Weights of a small multi-label image tagger: norm layernorm.
Rows from block 6, named by matrix and row number. Rows with one number belong to one neuron. Each number is 128 + 32 x the weight over the matrix's rms, rounded and kept within 0 to 255. All counts start at 0. Numbers have three digits each.
# fc1: MLP up (model.blocks.6.mlp.fc1.weight, 768x192), inputs 144-191
# fc2: MLP down (model.blocks.6.mlp.fc2.weight, 192x768, transposed), outputs 144-191
fc1.134:073172102138120110099106084047123072165088076110102101140096160148120112078126166106091162122067114140127126095104125155202139148154160184126123
fc2.134:162145122145134131171078104150141150102172124153110114134109119128173128177096151124169129109161150138142123072086196140121122081110211103162094
fc1.135:138146171183122190195079120105121108127120079108142077126129139169105132087095085199104118138134127159086150119134120125127140180089130149195093
fc2.135:146127150132167049036152058152163135112116131124102114131148169054181128129170144156164154112114100086167145123117156155141093151179108128125151
fc1.136:140100144136114136118117121095116137145132129129130158147147113147152148133131113114144122129122119118119129132128121145138134120130099121151144
fc2.136:103147141113147121137116136141120130126127111130125134112114106149109138134115115137150131104128133122122142112125140130119122121125119139122127
fc1.137:100090128174106079155151075133072140107209131126092131184137148129191071157136100174166102141109084100122053169051130103109144170163104164149102
fc2.137:161162081111112101084141144105159143088059152136121215101104118128105205143051111155095135147133150115144170138219059138114126147140107182128130
fc1.138:157147117102148172155077171149078142158071107102109171139100173096097089136189160160119154068115157130204133076072175152188188177061108076161141
fc2.138:118079134074086109121130135206117154108173126075143189137106164144105198110126140102129128166146045105120158114185041197093098075110059181194179
fc1.139:156074173059172135103112055133149133166143080128056117067208161143121187180175133108146101124158133084107165152124131145128136176143090223123038
fc2.139:115067100119072131070094197123152196136096130173091148113165131092107091129076190115100051154168140134181101119109107169134130131164125118092165
fc1.140:132087128160129091126167117129136181112112135193117157164112119101185110118122092048149115102115112180136115139176149174155139155159109117194116
fc2.140:117193142047047222118111096156122148135164135135089178095081178117037164171054213172111125147117203137110119134053163139145118090123120159144162
fc1.141:124149130086142131150116169104159134096109135129155146114130091127162108138124169216154138122125167110163092138064120111088122076090096139115226
fc2.141:130049130104108136131129118152104142116122127151089058130092094111075109167076131088133133135181143135141154165154122126180160170131137179168178
fc1.142:083172169097165131111150141112170103128128124100132104187164113140126142096095187157170161121155108105165122163130092098138137130147193092158135
fc2.142:103084120148100221215138062189133122210188118114105095080085135108114124105108093141096113111092153048086092093118130184128082122191108123123089
fc1.143:022204152110091099092181084210139097067149059136152134130109143085171137142036130174071106132140172077150036108124067179135083058170113177178125
fc2.143:154107133148161201131079081147131169188162182155167074135122042212137128153143178154165136129096103146054197128121203194103141110180128131104136
fc1.144:108126174085158084139130148150111091136139126116089143142175116137118140181155164120124179170143152107117150117129138155115132157163128132113106
fc2.144:153152156105115200110122130153100134112130093123165131151115090143109148103146140123115108146136132135091152107137126109108108138116104134120099
fc1.145:093147204129138158154117129095095176144142154153141108115103135148165116203175168202147079162119078181070014088151157149139108168144089131094032
fc2.145:138066088167108133186142068195093123104158049182125070138166091100131196152078122111113162096135173089167211123103125119110121116195190108187109
fc1.146:127130158130162114116139116142109143131165131129102130119129125126145112156132125118156108105154121095126134123159149130136078156171126099126140
fc2.146:115133088109144130134088136118121125149119138164114121130108147133118173129116144157113135102122134160154145131121124139114152137110125138150100
fc1.147:145126135167121102065141158102116156159120115131154122127131122136134096127130124117097095161159143122146149174153144103093087107141131118108158
fc2.147:139081146093111154210090115149156163115107196124097091154136140131131099105128116110129134055121165119096059098131136175184123075148134088152133
fc1.148:150122047113150170081088205143165137187124097125086082144107069160144140119131078145117181125118121235150011144132146130113152096124125163096164
fc2.148:140143180153128175187157149146062095123160080130178132148162143185093198119127162118106122110169088146157180151131070095124113059088076154080082
fc1.149:095148149165161105132127131200143117077132102149113072150196144122187242160138130092076169086116177138117106099100095089185102116188086142128156
fc2.149:127076178103132061125179118110163140110144241100174183048054157163101065104119147120123126190113131122113116127155139100080084172065148106170121
fc1.150:106149143112126111156103126106135170145125124140125140100132152135100138147158095151109133147171144107155111141134139122134110141100142116087112
fc2.150:128122137120122127114072171155132113104104127125144129128098159110136067115132100087179127151131125128070099129120095135125099153179162099165124
fc1.151:104142136175066092086241119149110186131085178137118133056115110223183051122149180159131097102219155049130163114143190182193181086068139079138159
fc2.151:174124164068160185134196103097184095148110018151116154184151154034089170065039058171159160172101100255105137122113076152046115139091132151103142
fc1.152:156173154120124111123113100136114142143174123120120152137123123113131139151125098115124113116106112111151185130137132095162131113165110106126159
fc2.152:125129131125089132161111134136128122110104106133137140156137141160135121150110151119129128090143136121116116142104116165116114102118115134129150
fc1.153:137134121140126134129127124127127134134125121130133124133129129129131123128133125129128126131123129131126122127127122137135125130130128124124128
fc2.153:118115145110137129129116120140120128122123124127123141130126122137124132121125129123134130120131138121134137133138135119126127132122125125132124
fc1.154:117129135123135148139118123119125125125137128130119133142131129116125119132126136128118131125134120127122133131130146142135138124129124132137122
fc2.154:133137126123109122122130129131123119126116125124114140116121125136119138112123116138128135140118126128136123127130132146121114131122122117129121
fc1.155:112202135149149036096183099044076152155124131181058212058198132099142070132141158176105184149067160213141181187163156136065150149107167163140152
fc2.155:119106175106086105189078073183041088138161160074125100211173108177104086094138107209175161054131121227169117087093077155180094175183072176129124
fc1.156:086125125177162115183166186113138168131185124147080191145095139135096098135133112109100096124130124169081161094149129126098102082136184111207094
fc2.156:111170096118097151079120054120115105132101093097140126133177132130132148126091162144136109196139168141088091189133164106188124155130145116097158
fc1.157:132066134070166101142122190099092144175120090114139134142091137091124151122144122139110162103134122162171148165116163147126139200166095085201135
fc2.157:151134151215075158074135094137111112140062156131153077092104111220110111128193026134117066234060142152139115190145148106150118200019177148047143
fc1.158:113134156157152157107142152155125114124111148168143129150116109098120122157102116144114087129171124135119115116122148170068135070110177116086160
fc2.158:133120122144126122129124096123130128159174118127131107167111113172109110109145122099135138113175188146138144130108112089183131163153088120095102
fc1.159:109130123132133142111137128131129129123131109141125127129138123130117129142130122119125103144137125138125120129120136128130109121137141119124127
fc2.159:138111135126149136114138106146127139127135131105143150124139137129113157122122120141153138115119131110134157124118126144138117134130123129109144
fc1.160:123238099193167139212165219104089129089143109171132134142163107080092147114119208119099085082125176149115115099059009136087146150194173125149114
fc2.160:138158114140092140104132109086138125103058105132127166176137118054130167067108173173139185182081156098113125146123179096203086134141090109101075
fc1.161:110143113154143130135124105115145142105160141160135151112114120113110126130113158119134108138161137146142143139114166133108136156153138128136097
fc2.161:156120107114128144117136114126109120144141127121129125134107134096142100093118106135101132155124140139120110142115116128138134102111113113120099
fc1.162:122134147134172118108060127133123169116074189138139141103096143142121084120183141091155117107132194138104118115070096094189102166159146147164139
fc2.162:160130139164108110100204086131117059128161077102142150126141143099134145129094168123163083173164163083137089097112071102108107172081098122108106
fc1.163:091066111135128100125120131108150090152132089132101140126148100096146108181122145117166171092110141102086136095144170123201129132083148115099135
fc2.163:151116173089115149101150117207100132120149142117152125127109170104122140117091128150114076167119184094176095163128097110125123095167102142118122
fc1.164:077181104191122112085183163129093157109154109182113119079133094107187104154111170142127152137098139086144170125091148148148182086111103220088200
fc2.164:119143165053059113099093107103146148138115123192098189151124111164074176117080138121164082170116136105183107107141129134072131158101094121118108
fc1.165:142145146112114133132128117134126123122146138136132130121128132135120138141131112124133120119118124115149150139130114130155137134146131146135133
fc2.165:126139125120111133119107140129117134122095124129136138132128125136144120134137123132132124111128137128119126134132140142109123128126114116118131
fc1.166:130125194171141125134091115084133132164122100087168087139146178113193120146131124134149136134118110150143023152067153141135073083122115106118186
fc2.166:104131114143138103126102120190171110093182126159107161122109053096091124133152043155119064106138095157106156068197116076137194138073157135168072
fc1.167:099100105109110098209121137134154122162074134155170091127145175169135148148154126115153141160116079146155128135128073121107148110140086120036142
fc2.167:138155156132173169127118104088135145135163123149145142148141127127120155106123129108130135167125120148163165142091179126087072126072112134178143
fc1.168:080156173097133105136106139167175117075163130172181100175065178143093151131166074158117125119160093081091132088127198095100074064122065127111110
fc2.168:124104083161122171165139127050088205151195191089193096149158108151203112185110154137147177210121129076099102247081103087101174146140132124150152
fc1.169:136136135145141115102092166118107187129164147134123113145145081107160092097124149160170126138117152151135098111096114145123135064189113141135185
fc2.169:083093171157056061160078148128158079096150173160093167076161108168113091167108072098146161168154108105162145166111153085101118216136103148095054
fc1.170:118110109160178174091118141117172146157151090103164142174071114081124125134054108166115092129131136118131128112120101174115089142112100146107125
fc2.170:083135118065091163124099080115103151140126152163181110126098163134197099129086092107156119136138114138104144130130123120078093148092112154118123
fc1.171:061171146113164027126044140076124134108130122104056127091096133141157088119037148215153135132197080173076081151071122159102152167114134161144197
fc2.171:127127170175137120142085069164136085128093137167151117130085151137133133148155116098092106130089147129157083150167172134107123179185076132073104
fc1.172:103091162100161103173124170132092147169095107130143185198166122141168120136136147116093182112107142151087164119115133084092123159156168195094123
fc2.172:112095176022137119115083124134139080147110143114170150182110124084047148157115093169142112140170152141087083170129150102154055085218159180079080
fc1.173:153190154116083255112111167247113094107189134032033047131112108116200175119113125206095067130151085195239077132143194163088073093084142081094154
fc2.173:186145158140163114179122155166113143057140153159165083057116070151192142255160090083150208124082193049112213192081075117145199113131134173133092
fc1.174:132228090127106111156092154196117153139180105200144099168147025099188064104114140189123103073072104153106219204162179180066115076022133190079119
fc2.174:151119144146049109119138200148107157153150098098116172132102094184169184203139149134091123046117116079111132060108084146173099174162164161157150
fc1.175:103133129160132183147164122109184169099144099071103160079198108122090153136136159165194144138127165158173098101123139136140122145154135100144074
fc2.175:185124162173167078143106109158136101177142089137157115196118134111085150155130083083133053051110123177168154136145136155078080115100150151101173
fc1.176:064139096197166148078111184075064117098169110118109148144146125120066158101127129155148051174094116085139117175096184041092129093161187142115137
fc2.176:110165124167074088141139128121109093167125131084151114146106182114195093160109152088117076134153078191163202141088068170067095102089217104082141
fc1.177:175167122087090106149131092091136131151123162140096157133106125147155102121149124158151111169177092067144207156102152165136075102025133128104128
fc2.177:129178097177156177126103133130152137138130130097071135153140080149075154171077119124113166135113123148158164091142135147154151170173152144121165
fc1.178:121138126156134130130127138111116125093138126127127131110083106125123141139114137106131125130105127121122119133105150115119139112143156099110127
fc2.178:121135117159113162140134128152131123149122147091107109083097134117148122134145111132160116143115167119171135160117142090097130171164140112123138
fc1.179:146144119100123112128165160128132150158161097114104124139119139127137131115090144122145108123128112125128110148137132161147135099143169126117167
fc2.179:116127173151121121109086100146095115106111182118124118125154128114161115132127115115130107093153170151122122135127132120136091125128116097110111
fc1.180:130128126128125123127127132130126132129131125116125129123129129131124125133131123129122132128128131130128132131123128128126126125134133126130132
fc2.180:126126133123130137130124117133123132122123120135128130133132127132131127124118125121134123125129134123128128136138130129133125136121118115119118
fc1.181:157117105133101116152126129107132121116124127087145148166119121118107140130130137130142107124125124112138122145103150131128120115150114157111152
fc2.181:096127153099128123114151108113131127127111120129109114122113112113129119132135106127147130129114128116108121131152123127134152129116107103168098
fc1.182:118120144135115094134099121105110133110132147144132156137169160135126097139118122134127171098132164125121137139117134126159139141122135153135139
fc2.182:130123096081147113137125143100119119128113121155138168152106119112135115129147168092089113090123109117136118149131119135154156144150105121121182
fc1.183:118195132120124160132098107088188073175078130121171117123109149150144101107121141110212085059206050118124128145172143150089149051177087196109118
fc2.183:126163192183046085148078126071075132126196085038161143114104081088107137184105070108126134124070054078148093093090049116192053155152159179112145
fc1.184:129128127119128133125126146131128118147141141132144126128113134127120123143127132121121130142122136134134135113133134129131130135118117129128134
fc2.184:126128120123127139142121122130119138120117119121133130131126135145142134120138110130136112122128137127120116137133125137138133120137143134135111
fc1.185:124126112130112189192110098127130132068143180125142198099171088097096156176154140165125153150205075134112138086111083141103100111101139126156157
fc2.185:179152169078167106109170136121083128147044053116181122107121123149157085062138120108173117115118203109136099156106177205153198146147125145127127
fc1.186:154120122139118131163140113124091099147150129128130143174100113107084095157107114180117128160095130152137130156102130111125135116149165153109112
fc2.186:105150109119158076122149125150128119127116113120119144107120099123134129140165155108100128127158104166073129116174139160111144119097134068110112
fc1.187:149133096147171139170099218140093138039133111115099119111081129086166104118158082143085155157153118124125066096181128128101130136148105126110097
fc2.187:104108154086097154175119140173166057090087165139115131121196095142174089140105161112161171151129165057108109155109121126136132116141143166153126
fc1.188:129179064103158106152126138116098199098101089143149065145118064190127150135069120166084095166119142112157089101168068179188152050114219121150152
fc2.188:088100170158075107091157126143053121119076139105083156119050137096090158148120129081160149078116188104107113136074091160122152176073157104122092
fc1.189:147060126139147164115084110125117124164158154111162135136094162166121131170133151135105091117092126106117129138135121106112114155115096142115136
fc2.189:097150145105120106143110117132128110094075138113097118087124109100176118094102148134155159129132078143142109147139121121181128077125112128168123
fc1.190:103184159038156176125112133091123157145133070131163158154054138186180224051093191080139162134087136108151142060133089126136099131136085138119112
fc2.190:145127107117111103102136126087193150205070085175141150112123175182113115211112155122107126125149156093078152110143148122118061169212033149145204
fc1.191:144131116131117145130094138129139118141143105102142081128129123121108136160138126124115161096116103118134135122108144166141116124129138105122137
fc2.191:151111142122136132126152106147080076106115114169113154131140126151113126113143115132158108134107133145088150138122143134140121125140139131145115
fc1.192:126138076126152148139111135094143118048157096149073084142166124188000122149061152140207134175111120134095135100128119077127115045046105107121073
fc2.192:139167170144144180206173145214134159159097135102156186134094187078165125076045161077012162097120163082117112218092193202111117189148206153136130
fc1.193:127117122118149122112131145124117095114131124129157117140127166120110145105119118126127131170155132149147133113112103160119123120150096130122126
fc2.193:111132141130099150139124095136122131141107138117131152109121121130124105145133104118116133151093117132148124127157137119132174107126112125124091
fc1.194:189162153099124121160122127128083104085161086181127138127092154198098202110078097099156127152125125158141116096022173168178148123081136099196076
fc2.194:053112141098134144155099171124211096143152205142080145123036121075156132096065136132074140106117128116116079110178162106107115130145192135046149
fc1.195:162130107127137126125182146070137133109179098167116166125128109165078139102099127164168072124079092131161143097184123150136094141151121119128140
fc2.195:112154202166097164082117096176114115215113109147168108128081140117160142185139167101131105127171198189152079179173117152140086138098100121056107
fc1.196:124134106147155128112103086164128161194095116171125120168153169124152121163141143148122119088151137132068127134107133097143112132130131134154151
fc2.196:144125147112141131185135166138146116113137182110160104139132104117060168120124108118093098148110159100157106096145103152109154118108121126157101
fc1.197:088093169112141116147137137135091084158136125108098123132136127100159139163177138074135147192113176112146151143133132109134095180146178136123156
fc2.197:117185148069145154088119117152065118125128105120143105132137124101127151127135145070115104103115148117082171115187119136088106075105076144144099
fc1.198:111255207133106000179090105132113096142161040145090181107143066127110131088067168255093127205127150163203128209119186178158203129017178146032119
fc2.198:161126112135079123177128128157147158237136181108206156174232124131134164175154171135129137066133185172052150071156112165178144179141104206160255
fc1.199:113146147145112094165098115180124136148087118162088141117125114131154132138100115108165114096115122122133104151113120152106120135116142117144074
fc2.199:126123132134196117142114094139145150196134098146147107072123114107163106140138090115176125126139127140094114167136124159120139109095148129118119
fc1.200:112182132149128130122067107113164136103116150104148146120119133157135129103143111105107120151169079130099151102167117135119149132157117166145093
fc2.200:141123123110112132126129129128083135114131112126125112118086130096115132141150106144124134108098142136130145135103120109136102098133154136117163
fc1.201:115114133169180152112120124167194132106117172158112138146196056119120138084255119127155135089131108146184103111140097184131127172076154136157158
fc2.201:160132166117138067193125165013062110133134044111082116096114092146140066124159169091092098040108090098112127128083158100114172149114105083094207
fc1.202:135146076114153174107123147165104160139133134161153063174089138131117114120148164183117079084099139117209102097107150152106121080156123138098077
fc2.202:117147146157115086140078158081128074107082090076151079055166118190149120163153122098163161157119103184108098154125198139155165196160143069133133
fc1.203:147106112088124119141102096158113130169153119081128094082164062121144133173119155136118091140083132161058099127110157160175103172147161123093176
fc2.203:089150084151133173114132071167130153136105080093169123116090166109143131115132151063140175156075145132120163140142098116144193134099145140119097
fc1.204:132132132142107123143130130122146111136174124127127130126133114136110100082108140147106116098099102148138116145133133123153094150132117149126151
fc2.204:131136110127121117113164111140107149122093107141145168148139151118111134127119147107145108115138151125126094134135117136168110100170133093132133
fc1.205:003122220168183195110120130025146134171100025085205156160070046247146171218255150112059091013158067048201028215102173109085159200108119044000136
fc2.205:179126110123033040087126138116100234172185127139144184058173100068105092165034187081112172144032147210093169123212170094128057213231123236174140
fc1.206:255171116110165106220111205220121143073113035127231052025082156108144171096188069168195165152042153122079089088119115173055069191136080146129175
fc2.206:081132113159188167099103101158102058114092119097147115053230099100193113099115183102167159154129073051173043042059125156108207132121132126210185
fc1.207:130107115110165141142146150111140118148103104142111118081107173152097118120117143120137154127146157152113100119113102111135147131098113154121172
fc2.207:122156128124115113133112105125100134146168168140130122117090136144157144115167124118134141135146156126113082128140114134170126169118141127169140
fc1.208:063184160100118121190127086124141184118193109162191107122136130177149081117203169071136078149120138138111146121092125113101027151147148171120094
fc2.208:140139155151132188083172171105106109144169162133207133115120121123099127209184051124154126077194114138097050145212124099123087072132124208103177
fc1.209:138144160105125093070171165171167130123091144124145141135098136167135150149069125096146097080113076109105088087138109140102095153126077112107134
fc2.209:125124116116130168124117094165071137103146144161131136140165110097110098118158134153145166147113109104113136151158105089083110119106122138138155
fc1.210:214157107143197106114094206144122117155109095196075193190145125138126122131097206181140067093154153098106123124122107089103197108133152100114079
fc2.210:128103148131107121118067156182110106153142166096128095177098219145089095178164105058123145133170125137124136108087082100054127112124149115157110
fc1.211:164163117154116144155085192138138099145090080125112183149120128122096119125142144122131125123176177105081118144138108080124142165099156126114063
fc2.211:140077183109192102114025057110127129109112146062187135110087172128153099159146110117108112206205165157131150128101049089093201112069178135255116
fc1.212:120106140179176075142112106195077131125067146083099148167110133128065077140097107135146130108110098188053109139081143120169084144191137158148166
fc2.212:046186132082090115124113105115159077116149107129174156099129180152146145172097171142168140158102159139147111186157121088092118150129171107163130
fc1.213:116108109104168070118122094117106154157120108105133044138099128169112087086126002159169144170149169112120142137112104073099142179143098136193155
fc2.213:204117129212135149063108180126073095216132086209134166077089182145121118171099106105139110180120115178212130141103148113145110094100153087045131
fc1.214:131118119131127126128117118131135130129139123122132133110128134131124144135132149123132127129150124130130132127115127126115140126125132122147133
fc2.214:128128136124147121138121134125127135142136123130134118134133119123129111121116116124128126116115149119115129137151128132145119139121134118112124
fc1.215:141129148223130108122119143118134147126137168126125124117189142104147111111107157112162096158117098121133114114152126135097124120148157161140098
fc2.215:133111160143111148122120138147114097103142063151084125123144096159130184154116116169124124143147152122110126103117167128131163079141072103161152
fc1.216:143149111107110130129126133110123137173120101149150142134156125123124129154111105151123121093107123095123152130120125128125155137116132091151121
fc2.216:145129118124116142167130107143115077104130174122112125154083116194125138114132158121147164126167125170110069153147147138146086123137123149104152
fc1.217:166127100136174158109119165104097184104195134127140187087094093122097153136111162091135194148200147093144081168057144125064154110125128086144059
fc2.217:123091068118114151150102111109161129114195156112161159107058138154099134075088160167157109198143133129112136130130156070154133132164088030204128
fc1.218:127155111130081114101147152157097136088128202133130102109074136175133160161108152135126149179070118064154141169107174099156103205142139067166124
fc2.218:191088154137168133028135143096129168189104119079111056090114132108203109115094088136162081114115176126113180049094119182060114114164157142162108
fc1.219:144125134125141147121121127117134135133134134124135138119121126117127115135115135126118130147130137141133127122112139133129134136123127136119126
fc2.219:128144128127123135130111124124129124126110132130129150132111129131135121126111125122127126142144121118138141124129129129133127131117114121123108
fc1.220:202114155150136084082112176150206089019028143133153170154153106149104122143170143119103159073097118124132146074000120119153077154142160093142136
fc2.220:093156105093151122177130070100144174096157110112155169079111116117169147104085135156090182152171166109090093179182196133120047103160051132166144
fc1.221:166147126127214169097146141141146194093170194106147135183185090054255090140129210119097128141131070135132165097121117140075164177173128079102160
fc2.221:102129151125109181189151150111157112162171044090098105155115142223105100122074060115157128155219205130196156200086142127141128164102094159086044
fc1.222:125148137154147076055112126148137133086150128085125161117079123096143112087108115142133084115164075173125103090131141141149171154138128094085121
fc2.222:176141132072112155168164086094109175204113096152127132140096180122089164120122086157108176178087230096085115179119133103130063116126097127172087
fc1.223:138118132136119150134131108120121144150132139139140129103130148121117112142111125129122137106130135129113126121149136127113132116103118116158131
fc2.223:115118118128130106116130135125145125106108102129139122171139113147102159123158132131120110115095137135140129146136139128134127156127112145108118
fc1.224:157123145125152167144127091118103107144101168141101110132165132129124161130171115120111100127101103139115136092131120128125139172127098107140133
fc2.224:137130162157099118122150171132108140080105127106106136134115120132122112143109127115127139098167119089113133147145134115199146078105124137101141
fc1.225:146148167046125163173176187180079101031164120085097176120132176134141156144127189138160125065101168097152158184084100122077022109142131207119149
fc2.225:149180117172212114139088079071154128146138109196155045058106150062106155095155128194119193177146137160188188074137116152087123144128068099185187
fc1.226:126133119123132137128146126130128117134130126118120116122142119131128130152142118130124125120127128134125140121117124131128123138132123132135127
fc2.226:135121146121134125130107136127122131121126119127136141138119134137137131104118126120140130122137133125131119139148138126135124121138124112123119
fc1.227:115121113187154160172139149133091084171127160131087119104104095134143199140143077111107152103155079117132159154174165122147118163154143151152044
fc2.227:139116137111098102133109103111138153127146108032174121096163121170079063103154157132177186114167111153116110146065133119123100133116111081103163
fc1.228:126130131133126124134136134130129129134114127122123124136130133134126140124138138139124130124128129124129130130137123131127127129129132132130124
fc2.228:126130134130125133134108114132113122116126123138136131139116135137130119122121120117137128124127124118126129123130137121128118134132128127126127
fc1.229:084124091172106172126124104157103097105137148116110105150139155160132122132152119115125074105142149155128127088110176111137098119151110137169108
fc2.229:127146154124134121112150172135133136160154098124133139153093114161137131109095097171124179143097149086126154124127118165106123123136162113073131
fc1.230:121119151140142119159147112110165166147086141134120182177060160077102090114078125125154130118123141170091088122177150155143153125133150097150121
fc2.230:078160087093048147102148088124154121113091090151099135113138153147112134205091175102107109146102159113121123150096149143138095121166118165159143
fc1.231:091116115132112132137140140133131115151111099128102153127099144131158131145118141138120137155146105127128147121123143106121139092117126109145125
fc2.231:155134074133112151149112141133105096072151165127154103151131121121109159158120117144106090141092148137116107110111148150126123170107132123112131
fc1.232:153150162186136125137161117143149134075161138112108230105169104112143124135142179135184092111135076086114132137148087140147102130099111150125089
fc2.232:177115197061133132147126142110182121186144122136109076071116119174085091154101123152166137161113151133139120129163121153157171094123090087130161
fc1.233:114132118093085128165134156102158147158107222128141141099203083078098143162157056161099162107191125084166143121196133109134136115033190159145061
fc2.233:164143118094167152069081110139125178062125117087135158087093193150118045130146134093157151067130167135061092128069123173147135102107115052184145
fc1.234:117160101172089138147059141211078128091075132194153074124102085130151167152137079177164155069139152111147058146106095178156120120125202228168073
fc2.234:118067156134151088152165108111156064122053142162076150114105154154150104165166102076154086107110119192095176157170146085111063106122112089151160
fc1.235:124145116135109143114097095142125122113101182135168133105157130125153097118150103106110166094156082152174157107148101129118093140126118115130126
fc2.235:154138153096124128082136093120108122153121073112102103136077131154101100131123140119154108156087130140077119138162102107144190144128113125108104
fc1.236:080105103122192155092042132185130074073109130121059139230100123112107074112118107128135095098148092173163198101121080140048155137152203111135121
fc2.236:125150188122114166197077120161104076182069175077181078127000185162183128171134087095066105159167097150099118109187054160153084072118090159117103
fc1.237:087126104164107149150167152111184131110109110146106196170161126138130165110127138104147140130130153131143176121091161115120108080124143159097113
fc2.237:123116114097139132129103135091134176134101150135094101111140110127117099130117151152134119132100127130115136133103095135132109153103092124165132
fc1.238:134100113132129111126130077130126129123155154136132112112088117119113121141091142135127099112127144158123140134151140127123116129113128130165114
fc2.238:107128156150152132133125140132120155118129102112162155139155167077148124115121140157114160132124129132124121099126145121117124102130126116079105
fc1.239:174147106188119191090110089089104170199117151113064137143102091126164141163114085086106174112147112169167168072224120162161099097147113107097137
fc2.239:054100140144121094137162081136186104137095146116069099136157087193164116104180104137166114080177094137102207095068059093085146131153140100114085
fc1.240:031084047159120095036130108151141110158190098152217105159096118141150150139110082153152124081142096121111144100113116120116124126101060164091120
fc2.240:108163144156125156117147092109160191140127138113120141124103149102149098087137146114152089102108150113141116115162147146079098197077136113131073
fc1.241:129180032112079079088115124140137124113145177181114100081097129157150123052116104128114056135034158156099191073111173073133152146129092075105098
fc2.241:093061105198114135131151111085146128171135140096135128123152169091199081136150138090178081124186114049115117226091092102150193088152075171099120
fc1.242:181121116103116141120067171220088116154205163117117092143158112132114079132105128149121119111185172161188132091126176121111147108142132125118163
fc2.242:115098117130094109175155091049152139136149079145171128167146153124153099097129110067127172119183121105130121167127081116157135154150094114104100
fc1.243:133129132128131125127128133124132128131122128135129121130137116126135137131132122135124131133134131126127130126127131134132130125133127135124120
fc2.243:122127132119127131129115124136123131122131117123120131131126136136117126125128123131139128116122130124130128138136139132125127133120119120120127
fc1.244:220142125108143165231137146149174178131131116104211126185127101146235064061138141168145195014144095174223214104180136123136049120136176104083138
fc2.244:181106120176156137175151110142155040180151183122118086093211098091166156064075101151171162113081110097163203054098150090124104110178183200097129
fc1.245:141128125137121130138125104123135128138132137130129145136119109142137129144146126114114119132126126136138126122122112147147134146111128154116135
fc2.245:114135155123149123147126129129124137127118120119130101142128136150135123124117136135120111105130135115125134126133149120117123114137119110131121
fc1.246:136114128145145133137130134138128105125115141145149121120131113117094138149130093139100113130115132147138129138099115138131122116132112128117142
fc2.246:136095146113118121113137139132136101117111139134146123134139129150143102143138140128153139117139140149117120122149118134151101124140110139116122
fc1.247:080133126079173141151158132163161123150167100170106162142072089202175157169118169080052067093148145153134160114099110096116105188184076105155159
fc2.247:087181189120128110123180084068130138056134185168153133092121105129091175105144107144089112099163145125157140083162127122147108176148101073143165
fc1.248:124128062006202052177088154098226068113027181163100028126141103089170164095193158152090066110072096092135145159150243066094114069172104208132130
fc2.248:117147118104183131086099075076107149108186038086108163122176153206132163200130171082101194136176071050102150068073110053165121192132133116099001
fc1.249:132129121143126130132102138120135133116135139129147126118123125121098126130123139145138139138127123130131133134145130126111129119130134122122116
fc2.249:141132136137128139136144133138132126127125105130109127133124128122166132120139129102138131112139154124114113146129135128149141149142145152114120
fc1.250:128130127134124125130138126126118126123115130126133128122130120140140141144134122129131122125122119121145130130120130133132127140135119128122134
fc2.250:128142134113121127137111128123128127112116119135116144130136119134123128117140115118132128122141132127122135131135129128133132120121126122127126
fc1.251:066085055096152113119077057159163054079126129179129041152090152143173114208225066095175151147168030110097143097119162124179132126126236147123128
fc2.251:192145127133125177232128145118134183157166030102152107192160000151182174118077149169115200115114246096177194127133154058099096069190116128070066
fc1.252:111125143185157080054163147095079160114098141137066067080104112090097092187117178132142140105160116114185208132156162124141184076084160133171244
fc2.252:114093135106127089102101150187179176172095133137094111126166091186168102091183132118125127218134156170164120142141158141134149135071120113096112
fc1.253:145127145104092131142153174128128117109169137099131136154104160142162172139109140125145178143114183145084171117091136148132151094103140220081136
fc2.253:155154115093163156096112121075162147152055148171139116115093130137071097098160177127122083144120112164157136183101080105125114111150167085138157
fc1.254:137106144177120100163138119096151145093131152118132147115151104118137095132147123139122130114136150105148106128128124134100122109117115094156137
fc2.254:105107119116105112110101103148097138148133127131159108147122107132105162109129105099162127147135139092106124142095118140126125145126136170172102
fc1.255:112134119101115162122123127129132136145153119104136132139125140145110129137141148117148134126131141127131120119124116124151134126120150133129147
fc2.255:163121109138158148095141117123145125134125139112143108132138122163132130109143139124132121124158154129128100125146132147159158116087113141125121
fc1.256:129081122109131103133151107102125164166133096112167141121095119132101114134147139126130152122160142112166133143145159149124118087120141151152132
fc2.256:116087163107165138140145134122127138155128139136148117137129104115158090151149099108153161097124131146085119106153136125134177143130111084112141
fc1.257:132131118092088072156148105125134221141174134074089166182154142139152125156085110151110083138199136117070111115188133019087176115164108109128127
fc2.257:126178089107071121121107085119119068086181157229180150148159119097115112149216105079145052051051155080178174153088136122144111091102100158139129
fc1.258:102155138180178117115134139164125089148178152136136116195016127139181069134083223110171097133106100090081128198166104103081125122184057166064151
fc2.258:176108154140049152119170077192105156096158164111127137087100160185122154093140119105071179143107174118120124172085157106064072116150165130111161